config = dict(
    encoder_arch='vit',
    model='audio captioner',
    dataset='synthetic speech, music and everyday sounds put through simulated rooms and audio effects',
    train_examples=39062,
    noise_aug=0.01,
    time_shift_ms=100,
    n_mels=64,
    hop_length=320,
    input='log_mel',
    spec_augment=True,
    win_length=512,
    tokenizer='word',
    vocab_size=36,
    encoder_norm='layernorm',
    encoder_norm_position='pre',
    encoder_activation='star_relu',
    encoder_mlp_ratio=4,
    encoder_head_dim=16,
    encoder_fused_qkv=False,
    encoder_bias='all',
    encoder_qk_norm=False,
    encoder_layer_scale_init=0.1,
    encoder_parallel_block=False,
    encoder_inner_norm=True,
    encoder_patch_size=[8, 16],
    encoder_layers=6,
    encoder_width=320,
    encoder_positions='sincos',
    fusion='cross_attention',
    decoder_width=128,
    decoder_layers=6,
    decoder_norm='layernorm',
    decoder_norm_position='pre',
    decoder_activation='swiglu',
    decoder_mlp_ratio=2.67,
    decoder_head_dim=32,
    decoder_fused_qkv=False,
    decoder_bias='all',
    decoder_qk_norm=False,
    decoder_parallel_block=False,
    decoder_inner_norm=False,
    decoder_positions='rope',
    decoder_cross_attention_every=1,
    decoder_tie_embeddings=True,
    init='orthogonal',
    residual_init='none',
    optimizer='adamw',
    lr=0.00062,
    beta1=0.9,
    beta2=0.99,
    eps=1e-08,
    grad_clip=0.5,
    ema_decay=0.995,
    steps=9100,
    batch_size=256,
    epochs=59.6,
    lr_schedule='step',
    warmup_steps=910,
    weight_decay=0.4,
)
Rows from block 2 of the audio encoder of a small audio captioner, named by matrix and row number. Rows with one number belong to one neuron. Each number is 128 + 24 x the weight over its row's rms, rounded and kept within 0 to 255. All counts start at 0.
After each neuron's rows are labels from the 100 clips, of 14848, where the neuron reaches its highest value: "responds to" is what is common among them; "peak in band" is the frequency band that holds the peak. Only what is clearly more common there than usual is listed. The data: synthetic speech, music and everyday sounds put through simulated rooms and audio effects. In brackets: how many of the 100, against the usual share in percent.
# fc1: MLP up (encoder.blocks.2.mlp.fc1.weight, 1280x320), inputs 240-319
# fc2: MLP down (encoder.blocks.2.mlp.fc2.weight, 320x1280, transposed), outputs 240-319

fc1.695 [162 145 122 113 121 127 126 161 112 116 153 168 129 130 163 125 152 135  93 110 113 103 138 102 104  92  85 107 178 118  77 139  91 117 129  99  64 180 112 102 131 149 138 136 108 117 111 170 149 128 165 141 125 127 100 132  96 113  93 135 116  81 130 100  89 125 120 102 100 140 163 199 123 107 124 105 133 115 113 103]
fc2.695 [ 74 140 154 177 143 149 111 159 137 152  90 136  85 134 112  99 136 157 108 112 115  96 134 120 101 158 132 159 106 105 152  80 107  89 139 151 172 134 110  97 146 113 109 154 105 142 140 117 120 109 117  77 183  87 168 130 163 173 134 116 128 129 105 138 147 159  85 126 137 148 141 105 127 176 118 130 181 168 117 149]
responds to: short reverberation (72 vs 39.1); reverberation time: 0.15 to 0.3 s (52 vs 19.1)
peak in band: 0 to 250 Hz (49 vs 12.5); 250 to 500 Hz (30 vs 12.5)

fc1.15 [165 129 107 111 153 129 149 142 137 154 168 152 149  84 136 134 133 126 144 164 173 154 143 163 126 140  99  87 115 104  78 145 130 125 103 118 113 137 128 136 120 139 142 180  94 109 141 133 121 116  89 108 127 128 118 124 134 107  86 108 137 145 150  73 113 134 131 108 154 111 151 134 114 112 158 123 130  95 119 129]
fc2.15 [129 148 134 153 169 130 146 129 160 180 174 165 131 119 178 141 133 179 141 123 133 105 123 128  97  83 133 117 145 104 142  98 143  93 176 154  89 120 123 146 180 106 135 124 135 162 134 103  88 118 138 117 149 127 153 135 121 146 156 135 128 156 138 131 135 152 160 106  93 119 133 154 139 132 139 107 148 119  75 124]
responds to: drums (55 vs 25); dropouts (32 vs 13)
peak in band: 4000 to 8000 Hz (88 vs 25)

fc1.641 [136 132 158 135  76 129 131 129 111 149  95 114 147 126 135  95 112 116  98 134 134  92 119 160 162 140 100  96 145 177 117 127 111 122 144 132 133 103 149 131  94 138 160 133 124 134 123 154 147 168 132 139 157 116 107 117 122 132 109 166  97  68 147 117 164 154 117 108 119 145 169 157 139 123 157  89 146 133 113 135]
fc2.641 [128 161 147 140 106 168 140 154 166 131 123 140 128 115 185  84 163 105 101 159 123 127 139 133 114 130 165 112 165 125 121  85  96 111 147 121 124 166 110 128 127 155 157 125 120 136 149  81 171 105 103 109  85 147 136 138 128 101 156 127 116 141  95 153 113 103 105  76 125 122 126 115 168 130 145 122 133 162 115  99]
responds to: drums (59 vs 25)
peak in band: 4000 to 8000 Hz (66 vs 25)

fc1.583 [144 175 137 171 123 128 191 177 162 118 141 118 111 144 175 138 144 130 155 157 168 118 114 171 114 156 105 122 121 115 118 159 136 139 160 146 112 130 137  83 131 166 168 136  99 120 100 127 189 126 121 102 171 123  92 129 145 108 142 128  84 139 183 120 130 136 134  98 154 122  99 143 129 118 165  87 129 139 141 141]
fc2.583 [137  98 131 143 145 158 138 176 170 139 187 121 121 122 122 146 132 130 112 112 111 115 131  93 153 116 148 131 141 117 124 125 135 136  83  88 130 155 122 115 121  90 120 144 123 131 151 130  71 143 133 119  69 118 168 117  94 172 113 112 160 101 112 131 155 113 100 149 127 150 125 123 123 207  74 173 147 119 120  90]
responds to: dry (56 vs 20.4); dropouts (35 vs 13)
peak in band: 250 to 500 Hz (32 vs 12.5)

fc1.145 [140 153 123 136 101 151 140 108 116 126 119 126 128  98 161 146 151 141 126 166 134  83 113 117  87 122 171 133 157 121 143 149 130 149 161 146 132 140 121 126 152 109 174 142 129  79 120 112 114 112 131 164 116 113 100 106 130 109 152 124 120 142 104 118 161 130 165 156 132 136  96 133 168 116 150  68 149 132 103 131]
fc2.145 [157 124 134 121 167 148 103  94 160 137 139 159 164 107 129  97 108  79 106 104 126 130 137 120 137 129 138 146 171 119 117 144  78 135  93 139 116 106 153 105 132  99 130 130 119 158 159 136 153 124 134 130 168 155  95 102 169 158 107 148 191 113 158 109 124 168 138 165 156 163 111 153 165 111 143 171 117 116 116 120]
responds to: drums (56 vs 25); dry (49 vs 20.4)
peak in band: 0 to 250 Hz (46 vs 12.5)

fc1.693 [143 143 162 157 147 138 174 146 149 148 159 156 153 109 121 113 149 130 128 122 127 136 128  98 109 115  89 139 180 114  71 129 114 130 149  76 126 130 116 119  90 139 129 123 136 134 106 105 105 122 108 185 117 154 108 108 119  84 120 120  77 114 153  95  90  77 132 115 126 104 119 134 117 109 100 112 115 114 127  97]
fc2.693 [131 102  85  55  98  62  84  90  85 166 142 111 134 132 104 121  84 129 140 115 120  87 148 114 170 156 147 143 147 173 127 151 146 114 111  94 130 110 106 157  82 144 129 156 162 153 139  96  98 119 167 144 127 165 164 120  96 131 142 127  84  87 113 110 175 112  88 133 104 126 134 114 141 140 139 136 113  83 146  93]
responds to: long reverberation (67 vs 40.5); distortion (30 vs 12.8)
peak in band: 250 to 500 Hz (82 vs 12.5)

fc1.121 [138 149 125 159 116 132 165 122 109 130 125 137 133 144 138 152 110  84 127 175 162 120 143 157 141 120 126 131 139 107 111 100 141  82 101 110 112 132 107 116 135 191 136 131  84 120 145 105 125 141 117 136 132  80 106 122 154 108 127 119 152 106 128  94 136 108 129  62 106  94 110 123 148 105 104 130 166 127 158 139]
fc2.121 [149 158 164 159 175 114 146 121 156  50 155 121  87 145  97 121 132 114  96 152 107 146  88 138 167 155 146  95 154 170 106 127 101 148 174 103 125 146 106 116 122 139 123 137 123 137 132 141 158  96 133 161  95 135 114 145 106 125 130 111  92  85 121 138  93 104 124  84 139 128 159  82 153 117 118 140 139 114 155 111]
responds to: distance: near (67 vs 39.9); drums (60 vs 25)
peak in band: 4000 to 8000 Hz (61 vs 25)

fc1.628 [117 123 109 144 135 120 128 131  87 112 153 130 133 115 164 137 169 117 101 110 152 133 115 124 133 112  99 136 185 133 133 140 126 184 160 121 110 139 130 122 122 145 144 115 163 100  94 108 151  98 166 163 126 151 128 133  57  95 142 105 120 141 120 135  87 106 106 118 135 119  96 150 139  83 117  73 132 119 151 141]
fc2.628 [134 123 138 123 113 137 116 107 140 107  97 128 118 113 121 151  99 117 145 129 144 124 165 122 144 122 108  74 110  97  64 104 106 132 186 126  97  92  86 103 139 153 158 139  61 127 144 143  85 112  89 118 140 121 125 138 107 115 100 116 158 114 159  76  87 165 122 150 133 185 145 154 118 120 142 116 155  62 133 101]
responds to: short reverberation (73 vs 39.1); reverberation time: 0.15 to 0.3 s (41 vs 19.1); wah (34 vs 12.7)
peak in band: 2000 to 4000 Hz (56 vs 25)

fc1.310 [119 114  80 106 116 100 166 125  73 147 144 172 142 159 144 142 154 146 123 132 146 141 119  90 138 102 123 142 160 126 106 126  92 120 118 176 117 125 137 144 104 211 121 140 161  75 144 111 119 155 115 123 167 133 101 145 130 128 139  95 113 122 180 120  94 131 157  85 124 181 126 158 125  91 142  91 137 137 108 131]
fc2.310 [151 137 134  99  86  84 141 113 136 143 154 130 156 150 105 143 138 139 119 101 164 169 106 133 136 144 129  76 160 124 113  94 104 136 116 108 128 150 139 159 110 116 103 169 195 120 152 115 121 128 127 147 147 181 109 138 135 115 139 144 143  96 126 115 164  83 145 110 161 144 122  99 128 104 118 155 127 136 191  93]
responds to: band (71 vs 25); number of effects: 0 (57 vs 24.7)
peak in band: 4000 to 8000 Hz (72 vs 25)

fc1.706 [198 172 174 159 138 165 171 154 148 189 130 143 114 135 119 112 150 152 164  97 135 160 130 134 142 154 113  88 106 131 104 117 101 148 165 123  83 155  95 142 130 129 130 106 126 141 151 144 128 133 106 116 115 112 141 122 146 149 153 148 143 117 133  95 146 108 114  89 103 158 127 126  82  98 164 127 121 148  94  84]
fc2.706 [186 161 124 144 120 146 110 128 163 112 131 106 111  95 116 122 130 103 110 153 103 142 114  91 135 138 168 143 139 134  96 133 132  98 141 109 114 121 172 119  74  75 109 138 142 129 111 139 176 137 121 124 128 132  94 101 119 144 145 156 108 103 132 136 138 150 125 134 119  99 142  99 138 165 115 133 146 130 133 169]
responds to: band (70 vs 25); reversed (46 vs 12.9)
peak in band: 500 to 1000 Hz (40 vs 12.5)

fc1.246 [115 113 103 142 141 156 163 158 130 118 112 115 123 149 141  78 151 128 125  93 158 121 124 144  99 152  88  49  87 107 102 119 114 108 121 142 108 134 136 136 172 154 155 127 141 148 175 107 146 159 157  90 147 144 136 144 103 135 127 120  95 160 138 112 143 175 141 109 129 129 159 143 101 105 169 127 128 149 154 142]
fc2.246 [110 125 120 130 164 146 174 146 152 133 132 134  88  92 184 110 106 154 140 155 139  99 159  99  82 114 161 144 144 110 118  61 130 117 156 116 166 142 114 107  96 115 160 121 128 144 124 128 126 124 126 135 121 168 166  83  97 136 129 139 101 145 156 168 116 122 159 143 126 114 112 185 102  88 158 145 124 140  89 114]
responds to: dry (57 vs 20.4)
peak in band: 2000 to 4000 Hz (63 vs 25)

fc1.683 [155 136 156 171 143 123 148 127 149 124 176 142 129 116 120 135 106 104 125 121 139 175 173 133 133 161 149 122 115 168 119 113  97 148 111 106 119 145 111 173 137 102 145  96 119 132 101 141 161 123 157 139 145 142 150  94 123 113 114 124 163 123 109  92 146  92 138  93 113 138 162 132 104 117 159 101 139  62 121 126]
fc2.683 [107  89 133 125  86 157 132 139 124 141 133  95 122 121 156 144 140 143 117 180 106 135 106 151  82 145 112 113 126 129 139 124 132 105 136 118 113 170 123 144 183 131 126 164  95 128 126 125 130 117 108  99  92 107 117 100 134 125 162 102  73 130 105 143 123 126 124 118 136  86 139 114 152  93 138  86 169 184 145 172]
responds to: dry (46 vs 20.4); dropouts (41 vs 13)
peak in band: 1000 to 2000 Hz (41 vs 12.5)

fc1.57 [133 140 108 159 129 135 139 124 154 129 144 152 116 115 167 119 129 150  96 129 154 153 113 115 124 169  84 105 123 148 129 141 106 154 119 127 115 109 129 132 154 154 136 140 117  74 107 108 166 147 154 161 154 123 164 121 133 171 119 157 148 109 116 108 136  97 171 123 142 131 162 168 134 120 148 101 104  98 140  89]
fc2.57 [123 187 140 141 159 120 137 124  76 146 101 157  90 101  94 116 122  78 133 126 113 142 121  89 120 123 156 115 143 131 153 117 147 117 123 146 121 109 163 119 132 127 132 100 125 150 114 105 161 112 115 100 132 133 101 150 145  84 134 146 116 128 136 137 117 144 139 111 107 142 121  96 146 121 151 104 131 132 139 130]
responds to: everyday sound (78 vs 25)
peak in band: 4000 to 8000 Hz (91 vs 25)

fc1.330 [162 188 135 180 144 150 174 144 156 106 109 102 101  82 162 114  96 146 115 136 112 122  88 130 121 144 179 117 130 108 125 135 127 103 128 114 107 148  90 122 110 116 126 108  77 164 106 145 131 104 144 126 111 141 136 133 133 125 128 143 150  90 101 117 138 152  87 137 173 149  97 171 159 128 108 110 159 133  89 146]
fc2.330 [118 115 118 127 137 114  98 124 107 162 143 154 171  91 139 145 115 136 108 114 103 123 134  64 162  89 115 132 154 137  99 112 153 107  98 181 121 122 163  96 114  85 111 132 145 125 149 173 119 146 124 113 162  93 158 183 146 128 155 138 105 122 185 125 123 117 143 139  99 121 120 125 149 121 150 134  98  99  93  99]
responds to: short reverberation (72 vs 39.1); reverberation time: 0.15 to 0.3 s (48 vs 19.1)
peak in band: 4000 to 8000 Hz (69 vs 25)

fc1.365 [133 142 150 167 144 145 141 157 140 126 121 158 103 136 157  98 102 151 131 137 157 123 112 125  70 106 102 161  99  97 132  95 142 121 152 145 104 174 112  97 119 132 136 122 124 112 117 124 147 164 144 109 116 147 128  67 128 149 118 156 133 153 137 112 106 133 147 119 140 131 114 173  98  88 126  88 133 134  83 123]
fc2.365 [103 135 121 111 135 109  99 155 118 176 142 125 113 113 118 159 134 124 116  95 120 131 140 142 151 105 146 191 121 136 154 139 147 119 125 131 150  80 153 177 136  85 133  89 133  87 114  99 107 148 153 122 111 112 119 168 153 146 126 126 101 145 151 131 166 119 135 122 150 139 120 128 124 122 115 127 138 115 116 159]
responds to: distance: near (70 vs 39.9); drums (50 vs 25)
peak in band: 4000 to 8000 Hz (100 vs 25)

fc1.240 [162 157 125 120 104  99 135 120  94 129 126 145 157 146 125 119 123  90 140 124 137 147 162 107 178 141 116 113 144 140 124 123 122 140 134 112 107 113 106 139  89 143 161 104 131 128 173 158 127 184 110 142 120  61 123 119 145 117 143 129 110 104 160 123 145 108 139  62 130 119 130 101 138 139 111 155 168 115 174 128]
fc2.240 [118 133 132 133  99 129 126 145 134 120 144 132 144 146 160 165 137 130 114 148 174 144  97 167 129 147 120 145 113 129 114 149 152 136 128 124 134 176 108 117 100 132 143 134  76 164 153 158 122 141 126 116 100 147 141 157 121 161 126 134  94 128 179 143 118  72 150 129 139 119 136 133 128 123  58 145 114  92 128 122]
responds to: long reverberation (68 vs 40.5); drums (55 vs 25); reverberation time: 1.2 to 2.4 s (43 vs 20.2)
peak in band: 1000 to 2000 Hz (51 vs 12.5); 500 to 1000 Hz (34 vs 12.5)

fc1.482 [158 132  96 127 108 124 134 125 113 136 128 148 145 104 146 126 129 105  99 144 160 146 155 141 119 154 163 102 141 142 140 117 109 117 108 121 108 163 126 152 138 155 127 107  90 158 113 173 135 122 135 146 142 146  83 132  77  88  71  82 118  99 104  98 135  99 136 118 134 108 128 123 127  78 116 120 126 104 145  92]
fc2.482 [161 127 150 176 127 137 140 131 147 107 135 132 115 134 146 123 105 155 134 101 135 136 108 113  73  98 133 171 123 103  99 151  76 118 133 125  77 130 143 107 157  75 134 118 109 105 143 132 113 141 136 141 125 141 115 102 140 127 132 150 126 137 142 147 127 138 117 143 181 105 121 159 108  88  99 124 156 174  93 115]
responds to: everyday sound (56 vs 25); dry (54 vs 20.4)
peak in band: 1000 to 2000 Hz (40 vs 12.5)

fc1.188 [153 120 121 138 133 147 142 160  89 103  98 130 126  90 105 149 160 105 100 110 143  78 119 100  95 146 135 149 128 164 109 136  92 143 132 127 105 148 135 172 130 157 113 150 145  72  98 137 167 117 157 129 157 149 133 137  87 102 105 121  88 145  94 140  99 108 103  88 112 117 144 142 156  54 163  61 155 131 130 131]
fc2.188 [149 139 109 149 116 106 132 171 152 119 147 140  98 143 144 147 111 174 112 118 149 146 147 136 142 103 131  70 152 103  86 108 118  91 171 129 122 152 103 118 114 102 138 145  74 128 131 134 100 136  81 130 104 105 119 147 108 157 147 161 105 109 106 119  75 164  90 127 118 153 130 147  94 109 119 103 173  81 111 147]
responds to: short reverberation (78 vs 39.1); speech (65 vs 25); reverberation time: 0.15 to 0.3 s (44 vs 19.1)
peak in band: 1000 to 2000 Hz (34 vs 12.5)

fc1.165 [100 176 133 147 119  99 122 126  90 142  89 134  73 102 137 104 101 135  88 148 138 151 165 108 110 150 139 110 113 157 138 118 107 146 118 118 122 102  93 126 139 161 140  89 156 136 132 135 187 126 139 186 150 156 111 125 117 143 170 142 113 130 125  92 145  95 159 132 134 184 106 148 111  92 104 102 166 130 144 118]
fc2.165 [118 182 155 153 114 170 144 121 142  91 117 105 117 114 141 103 105 116 143 111 141 128 120 126 128 148 151 139 109 135 112 144 109 138 136 161  89 120 110 149  82 124 162 184  95 112 137 149 117 131  81 135 121 112 102 127 176 102  79 123 157 145 162 158 136 149 142 126 144 166 178 143 122 130 128 158 123 146 113 141]
responds to: dry (43 vs 20.4)
peak in band: 0 to 250 Hz (52 vs 12.5)

fc1.118 [155 151 153 150 165 127 142 131 138 154 130 101  97 100 135 101 158 135  74 106 152 147 136 127  81 121  97 125 155 104  54 128 142 115 141 141  99  97  71 117 156 171 131  97 101 107 141 130 149 108 133 136 154 121 117 106 143 121  64 132  94 146 133  95 135 119 175 137 124  89 118 133 120 132 166 119  98  75 138 113]
fc2.118 [126 125 138 117 164 127 152 102 119 130  97 154 145 105 141 124 143 118 122 128 151 124 156 135 103 120 114  97 171 114 121 150 130 123 131 122  90 124 114 134  95 162 106  97 123 130 158 117 138 139 147 137 115  99  89 121 111 134  64 167 101 186 104 100 133 128 108 124 106  98 118 101 126 156 122 150  82 133 125 101]
responds to: everyday sound (100 vs 25)
peak in band: 4000 to 8000 Hz (99 vs 25)

fc1.603 [114 164 135 168 110 136 129 118 124 106 110 132 134 115 141 119 125 112 135 163 140 151  86 127 121 153 139 100 149 120 154 128 111 182 129 116 118 178 126  98 150 155 188 120 134  73 121 164 146 154 129 148 130 132  73  99 103  98 127 114 137 135 171  98 107 104 137 131 124  79 117 141 152  83 161 105 162 149 145 109]
fc2.603 [152 155 154 140 165 124 138 132 134  90 139  85 101 126 116 123 135 110  98 147 105 151 155 161 154 145 190 182 135 133  99 129 127 125 115 110 107 124 115 112  74 119 138 164 126 151 118 107 147 115 144 144  95 119 112 103 129 106 175 111 149 152 159 159 127 110 122 116 112 100 110 100 162 125 139  99 114 126 151 131]
responds to: band (74 vs 25)
peak in band: 0 to 250 Hz (72 vs 12.5)

fc1.87 [123 102 127 128 113 137 125 104 106 113 142 148 168 134 139 149 136  87 133 121 136 140 126 129 130 141 137 126 145 112 105 107 116 147 115 106 115 197 131 115 106 115 117  98 166  96 114 100 133 125 122 186 123 112  46 122 115  87 114 104 120 105 111  88 141 102 111 125 102 116 105 139 131 137 126 134 115 127 161  19]
fc2.87 [128 138 142  91 141 132 127 153 148 160 141 162 115 110 167 128  93 132  99 122 113 128 126 148 164  98 153 164 158 145 113 170 135  91 116 112 118 125 126 147  84 116 163 117 133 126 108 141 140 180 108 131  76 142 172 131 116 120 163 116 101 122 133 151 143 112 133 143  81 150 133  80 111 120 105 133 151 141 138 123]
responds to: long reverberation (79 vs 40.5); reverberation time: 1.2 to 2.4 s (56 vs 20.2)
peak in band: 4000 to 8000 Hz (82 vs 25)

fc1.597 [125 127 143 143 174 143 149 126 136 101 159 135 148 129 159 108 131 131 139 187 114 123 143 145 120 107 137 125 148 104 129  65 158 161 109 122 123 120 141  75 124 146 167 122 113 134 134 131  86 142 110 133 117  92 135 127 165 104 116 111 144 129 128  85 113 119 116 132  91  95 139 139 163 121  99 140 149 121  95 167]
fc2.597 [146 100 145  78 152 117 123 164  63  70  91 122 137  68 146  90 145 102 134 128 158 118 149 154 160 125 121  99 140 128 135 116 148 131 122 107  95 112 130 130 151 165 139 120  91 141 104 105 118 136 106 191  78 111 135 127 132 134 120 131 151  95 168 113 113  88 105 113 110 123 121 160 141 114 118 134 175  59 126 124]
responds to: everyday sound (53 vs 25)
peak in band: 0 to 250 Hz (75 vs 12.5)

fc1.694 [139 138 135 108 169 152 142 124 142 133  99 125 136 103 146 139 128 175 109 121 128 130 103  95  89  96 119 128 161 105 114 128  81 133 151 134 132 108 166 108 155 147 130 139 162  99 122 149 128 182 122 174 137 131 120 144  89 141 110 118  93 135 153 135 121 117 175 166 140 121 128 125  99  73 141 104 104  93 114 106]
fc2.694 [114 116 115 117 117 132 116 131 107 173 137 124 123 116 132 160 108 126 171 119 130 129 121 140 151 133 136 160 115 155 174 162 108 152 122 103 130 109 124 149 155 126 128 113 137 152 129  89 134 128 153  97  93  98 145 113 203 156 125 105 135 109 112 169 165 113 113 107 153  90 111  98 124 133 120 148 127 128 146 170]
responds to: long reverberation (74 vs 40.5); drums (56 vs 25); reverberation time: 1.2 to 2.4 s (42 vs 20.2)
peak in band: 4000 to 8000 Hz (72 vs 25)

fc1.222 [164 135 115 155 128 127 163 119 118  96 135 130  77 170 136  91 107 136 131 110 120  97 123 124 115 148  83 106 106 112 149 148 154 167 139  97 135 123 148  96 169 115 136  90 147 108 156 106 140 130 160 120 132 135 126 149 145 146 145 107 117 156 114 153 169 109 118 119 112 125  96 161 148 134 110 114 115 142 146 144]
fc2.222 [153 111 143 116 145 120 137 115 132 147  97 151 166 103 137 121 108 158 132 109 124 105 133 129  97  69 130 118 118  87 143  79 142 106 162 173 126 109  96  94 106 137 172 137 151 124 139 113 101 119 111 166 131 112 126 112  93 115 164 106 137 128  78 120 119 151 113 133 109 166 154 183 117  99 153 122 126 124 102 116]
responds to: short reverberation (65 vs 39.1); reverberation time: 0.15 to 0.3 s (50 vs 19.1)
peak in band: 500 to 1000 Hz (36 vs 12.5)

fc1.451 [116 114 138 144 145 139 105 119 114 123  98 110 117 104 162 138 129 112 120 126 106 155 118 136 124 111 104 133  98 128 112  87  94 137 135 156 114  68 104 137  83 160 116 141 100 103 137 170 166 135 132 146 134 138 143  91  85  87 132 127  87 126 103 104 132  80 108 122 136 147 180 134 107  92 142 124 141 140 126 131]
fc2.451 [126 159 148 150 142 146 165 105 140  72 128 143  93 200 137  97 124 125 120 106 164 120 141 138  99 147 120 168 124  91 120 100 116  90 142 128 134 111 142 157 124 103 160  99 142 112 159 121 121 144 118 120 127 164 121  97 145 131 118 109 129 169 140 126 131 203 123 107 132 136  74 129 140 101 157 153 152 149 102 157]
responds to: drums (61 vs 25); reversed (49 vs 12.9); reverberation time: dry (45 vs 20.4)
peak in band: 0 to 250 Hz (46 vs 12.5); 250 to 500 Hz (43 vs 12.5)

fc1.156 [147 121 131 122 138 140 146 160 138 170 123 157 148 151 130 104 129 120  90 129 141 110 202 129 114 132 114  93 102 144 126  99 107 145 137 163 105 161 108 144 135 144 121 142 123 151 163 151 141 182 132 105 134 111 141 122  82 114 106 147 105 145  88 103 139 161 164  85 138 132 143 132 118  95 174 116 111 146 129  69]
fc2.156 [109 145 161 150 100 179 173 172 100 136 150 147 106 143 148 112 139 176  87 133 133 105 152 120 103 140 128 143 107 180 126 162 149 131 153 137 128 145  92 137 150 110 139 100 127 127 108 128 178 124 116 151 140 125 125  87 133 117 122  95 141 119 142 150 146 145 132 132 117 143 177 110 161  92 108 121 132 147 132  99]
responds to: everyday sound (60 vs 25)
peak in band: 250 to 500 Hz (40 vs 12.5)

fc1.516 [149 159 123 155 108 116 147 136 122 131  99 113  90 120 111 104 149 133 122 107 171 131 146 177 130 153 147  92 133 114 125 150 151 144 131  90  88 156 122 116 127 112 135 111 127 134 143 153 165 114 130 131 135 150  86 136 137 117 109 136 122 118 139  93 165 104 172 120 124 134 149 146 134  95 192 119 131 141 150 108]
fc2.516 [130 174 159 111 111 123 138 150 117 116  94 110 114 138 157  89 119 102 111 104 130 120 106 108 139 176 102 143 103 129  94 141 113 125 147 146 100 165  95 130 124 150 129 120 107 157 169 117 150 142 144 131 124 141 153  97 115 128  96 114 116 138 115  90 159 108 147 128 140 108 115 104  95 152 133 142 143 144 122 130]
responds to: distortion (52 vs 12.8); bit reduction (44 vs 13.1)
peak in band: 2000 to 4000 Hz (52 vs 25)

fc1.79 [134 127 158 137 149 123 126 104 158  94 132 108 138 133 118  69 133  97 138 144 151  95 160 154 115 119 134 140 143  83 127 137 161 134  88  97  91 112 161  90 122  95  99 132  96 123 115 111 109 125  53 122 117 110 143  80 144 128 106 106 137 182 149 134 173 106 137 167 196 112 109 120 148 116 123 105  92  96 149 148]
fc2.79 [145 116 132 137 103 128  99 153 156 149 143 123 134 185 122 104 125 149 135 111 131 152 126 132 127  80 127 163 156 112 151 132 143 141 146 120 153  90 175 124 124 117  85 148 146 118 136 124 127  98 182 151 101 135 131 163 136 131 143 161 133 123  91 125 170 150  71 120 147 139 108  95 177 139 140 123 165 142 128  90]
responds to: long reverberation (71 vs 40.5); drums (57 vs 25); reverberation time: 1.2 to 2.4 s (46 vs 20.2)
peak in band: 0 to 250 Hz (74 vs 12.5)

fc1.632 [129 130 131 155  88 125 139 152 110 119  77 131 129 132 164 102 135 119 141 110 141  96  89 123 137 147 106 116 124 130  90  84  91 136 147 101 104 169  90 128 141 154 186  78 151 117 172 134 156 154 106 139 132 133  80  97 109 125 144 131 108 112 105 112 131 115 150 138 115 113 107 175  83 111 128  82 113 154 133 101]
fc2.632 [163  97 181 187 136 143 125 152 167 145  89 120 113 150 123 103  93  85 108 128  96 127 103  65  67 137 133 132 125 117 141 131 128  95 128 117 132  97 110  81 128  70 164 152 102 167 141 150  98 124 154  93 125 119 139 119 133 165 104 111 100 130 130 131 152 107  79 145  86 100  79 120 108 109 116 166 135 126 118  96]
responds to: dry (60 vs 20.4)
peak in band: 250 to 500 Hz (54 vs 12.5)

fc1.514 [207 143 140 139 143 149 139 117 163 103 147 140 150 136 130 109 132 137 124 118 126  85 105 114 116 134 159 121 165 119 152 176 149 127 132 111 124 125 119 156 164 109 157 123 124 103 123 127 124 132 152 149 130 115 121 107 105 141  82  84 148 103 108 140 131 108 124 149 105 108 125 166 177 153 111 130 143 138 108 136]
fc2.514 [155 116  92 139 133 129 173  94 119 149  79 162 148 106 169 148 116 102 119 104 147 128 167 130 119  94  62 172 138 140 127 161 114 113 136 168 111  95 127 112 131 132 146 142 124  89 160 107 133 125 120 156 146 118 105 145 118 136 130 114 121 130 115 121 168 148 146 135 138 141 130 143 140  54 174 109 111 110 110  81]
responds to: short reverberation (72 vs 39.1); speech (56 vs 25); reverberation time: 0.15 to 0.3 s (41 vs 19.1)
peak in band: 4000 to 8000 Hz (60 vs 25)

fc1.112 [191 153 122 148 135 129 135 121 111 151 133 144 147 125  85 103  87 109 153 115 150 160 102 118 153 126 114 102 155  97 102 123 128 139 100 134  37 139 109 147 107 129 161 135 139 161 157 197 128 167 130 155  98 125  93 114 144 143  94  78 150 160 174 119 133 150 169 117 142 119 152 174 138 119 128 145 149 150 120 106]
fc2.112 [ 94 157 144 128 125  81 114 159 134 127 110  80 120  98 141 118 123 129 114 164 177 131 117 120  99 129 154  95 140 125  95 128 117 122 137 105 123 135 101  60 164 133 123 135 125 146 147 109 193 107 124  87 145 152 139 148 148 127 119 114 117 147 139 166 136 121 153 146 151  95 139 114 137  84 104 128 119 149 123 176]
responds to: band (93 vs 25); distortion (43 vs 12.8)
peak in band: 250 to 500 Hz (64 vs 12.5)

fc1.471 [178 170 147 188 154 134 169 126 127 138 134 153 142 110 108 124  88 103  99 146 168 150 121 192 112 162 132 113 127 113 118 172 101 136 136 109 123 154  57 111 140 136 107 132  91 148 126 117 160 128 143 147 166 124 128 118 120 144 106 148 156 137 158  96 133 157 110 117 171 161 141 170 121 146  91 107 132 128 102 132]
fc2.471 [115 109 118 130 129 105 127 164 126 111 117 108  64  98 173 120 193 147 110 175 153 121 137 100 145 137 147 176 118 173 147  66 152 104  91 138 136 132 111 179  74 145 153 173 136 110 115 105 150 124 124  91 126 133 116 125 100 151 121 134 134 138  79 160 119 113 104  93  92  83 151 113 149 160 160 116 149 123 100 152]
responds to: everyday sound (50 vs 25)
peak in band: 0 to 250 Hz (32 vs 12.5)